{
  "activation": "relu",
  "attention": true,
  "optimizer": "muon"
}
Rows from block 13, named by matrix and row number. Rows with one number belong to one attention dimension. Each number is 500 + 40 x the weight over its row's rms, rounded and kept within 0 to 999. All counts start at 0. Numbers have three digits each.
# q: attention query, key and value (stacked) (model.decb.0.3.attn.qkv.weight, 288x96, the q third), inputs 0-95
# k: attention query, key and value (stacked) (model.decb.0.3.attn.qkv.weight, 288x96, the k third), inputs 0-95
q.20:460466464539509518529527490445432495494500553507452468498444480466522496497461564526490470620546502404515488524442468497495509577521536491467509501560468531499483549591487534472472524522457419584479534523470471543506455539468508491527449505467557438445513551507549466547476449530483502575
k.20:512420524478533484525598510475550508513554506532520520479550503432521488468397490486500474495515501511529543504587469469534520565589517492563487586487503517488515433544473466558506534438506419482481484474494503449427420485477502451506490535458540469524472474494433510510518504468501500399
q.21:440584540470485445503462518552512490470488569485536490495466536528457488435435507568465502549479515444516449571508479497492560475512514445458485464467551463496537518528452520494492545490492488544563603502581503491523468561531462487527517422444483546493449512483480510549408547473498442552
k.21:529456508418553511478512520487515538547490595546550483525497481484482380460493470524495482532501464493542480523477485521517504454523493621522542434476552483526507499517474528478441598562527378558491443451464489496520497474526475485486491492561479539440438534516493537482512531499496456513
q.22:406433479494487471546594558543566548438523459542565495451468445530538525450526411503506556482456493503527538501473513551528402487518522510442511507538500460507537532515495436548502563489470511500548492499452502449465485482564442475490505519420522523497474505506498486529512539472574564463
k.22:530460444555531459507530534481518582491585505559503530453488483496480485524460507525496535523463506490497475494521451410497444464527517477491456459473489480599527435558540580532462436473448488467473499486434476492495529513463411562440544498561585514448498469534514548503553511521555533481
q.23:453485529481512464459537404474548516430495478564518557517521484522499448528481491525446605520493580438505482488492483583505506526602446453502462476554464527493488510565536456454588492538426522501493479493474464465562517486531442491548458516594475492513511511536512465507487471502474516462
k.23:487530492521473464542501509498425516448561545558450541487494484519512546533462550420535509535513536440517469497558496483541502446516473484535513521516598546538492520502509427499515349455476524498566511532489531491401490451484551538514530513493502437440493455484464531510560444499545490487
q.24:526536500457495495488462438510467579520524433541483541514500506528530520542553460576536498533547489500479517472467491498511467491481497537484474495547416494458462454462496405504546424545495552458536556493469659529547417420467517516450503510510521470518482512463535461547486526521466497519
k.24:551471496560518499471503510564458522496475582451439509502476525468510531516521448449468514495520477479501540568522495467514518544442445395490534568480419490538530473530537532505440436491448518446491493520489521462482533561500557529467516442539479451509438633506541522533498562491520455494
q.25:526567544486535559473533533542424528517432516468515538507483543501469472463426505463436572558531527505507468497501539439553482488477464495478516488553464542559486471557431539459533526523498508561503502499555506467540410463530425429473543482488524557479432461488434471556573472487491532499
k.25:445491492504459465535458527540520514472546485489476517484577495473520425560527572513546496472516538455512529452496516563520526532499487524430561516534516542515441582538370499535517515515455518542534512469551494496568455530485452518446554505517477445527513459504460466452482515416502397506
q.26:448457537523492502487512587459569490434433528539546462480452459472502505543585522465456552456474530517561516514479507476433452578454557520480496560525533415561504472525461437528530495450523517494493560517495495462490449509555523490488509556477591530530531514514484450477475505522522410527
k.26:539477502537520490491561514513506481500437528491516498435546513467546443554522435550478622507469521459584487481427474500471467518581496509488453460461482466474487402557468491524454524512524457490427464522472524519505549479539436558475551480442565599489537492548481472504531502509498512487
q.27:447437534592463478536475472417502567512498467484520565509439487480471464599434549483520504464542565481524495475584526480551519505519558523527455467482507510432473547495546454467475493531539543517531499445488428438466561536495513444568496533526489523500550486499478512495475466503526404497
k.27:416492488465420538554468488414477496493519447527518487459474483473520496481501490462528522546629526460522486491451469488520425614473472475561521557502504477505559469457544494483538444511545516461519503558478486485501547504465451555541461541559518466497582431487481499519539502456471539529
q.28:492454496488540467460458492515506514439550595517529548464430478484486533501527512508466447452513510510491472450559513442542534529545521531529534463430493501499503495410543455457542475542516506501523444568542505457521496508607577516574516481520454541523489455535531446526508416478471408496
k.28:505508503480442487510494496464496542535449492463445551520409461467480437465530439455554568544518497483492543474506441528494452480470493489502484517510495487491526536525482440386522513556512526418521521609507505447491508520563472600528536471565508552402483492509511493543539540490465512543
q.29:510525493461501544528533394510558535444576470508495444532500510468451477532482552505487439437488488492536512465543469531516498567460508519510497528497454559453456496543496509510512508510581506558520443577521520510515500486466445416513456472579513484475514519493538485564457384519515474401
k.29:504486497493470524537589381461426598445523444547524497474462489482436504597447509497543523535467517507555531508494461521433610488511552398531507494503538507522450500512482514520537494494533484466514548553533519490460449512483533499549490444494495499485506465514497441475451499481489494569
q.30:568478513507480495490456512566557545497527507479459602531479492490441480469537519470500475471485443540493428446428503585512585450521533479555457448497476497457446484424471420487532574507506467486499477476464560528463535534535541570467520484499494568491486501570435534446506490491477487536
k.30:518536540462500509486452481503536432470406504459445514534551485492550502487504492547519564473541500487521602511483484446456441497516461518546458506472441512502531539541530516427567479537455552506590594498532463440473487455489603440459517472505505448472430525512503474474493512491467533540
q.31:508479449479576486519547543473537409483541558486583485524494463457557528389506574494501511415482523560493502550490507547513531439470504450515509547457519500498548528442507493541527503484503501520536491462492482483446497481536628505471526442486517501490500496516462465411457448505551440510
k.31:477522498488534501537501506456504471483512490545499434489535490412512514427474511418466555557459434526532511490479426459510440511553475518533502485490445559527541468546457460479497506568517507546525612485439582500460481499528570521512494506464566608478476463475450527462517536492555507472
q.32:500449528436535534521522640553446461566451529468450541494483501489566542509465521492507512506523514461412527482488536495490451457460544547408486454491495553498511558598479575483448485495485485500463470552526448493509519549541425507489537499466514517480480500507475427524470537535460499531
k.32:507515444532534506558454463535508557456434566502478536467512471477511503502514558504482572515456575545500501539541544448524514520547474597503480441484481581512502478503514525484486441483505469506533476482458481551475418558492402457408485477539478458510453524502578455463450483507534446541
q.33:544512417428492572460465463456540485501520434531483470522554464460583510479511468510567449515477462503546491533561526481471487538428503535541550521530466503559548549459521475491517439473467556488524449562500450486413485472497545537549516530501469445473564536494539467565440495484487447545
k.33:459575433581474547485504481462473572532504486502491460540526527496545514519477545496486521466458490525533499501522520488555533460506515478506443550498441506436484515433590472437452478519510518560471452525532436555568480502415512464480522521480518458537535460432479435591440561470513524460
q.34:466524486536489437475494487530563484501495512454490477454464491486599533442507529532486465533515474481452536489517509541502507460596489517509473465451500514516543586560486626438466517503557494494516513458554465528516488504469511550413469502489432508480484441430535549448569562489496511427
k.34:459574466446484453497471582471460529473470467510442430558496487513511552458515480499505472531506525538463497485491481476510495520524487456479535507522545503551563566508519516486498577514503532470520600505484570480427484572491490567471526442438444584361482514487489543513468512501534494483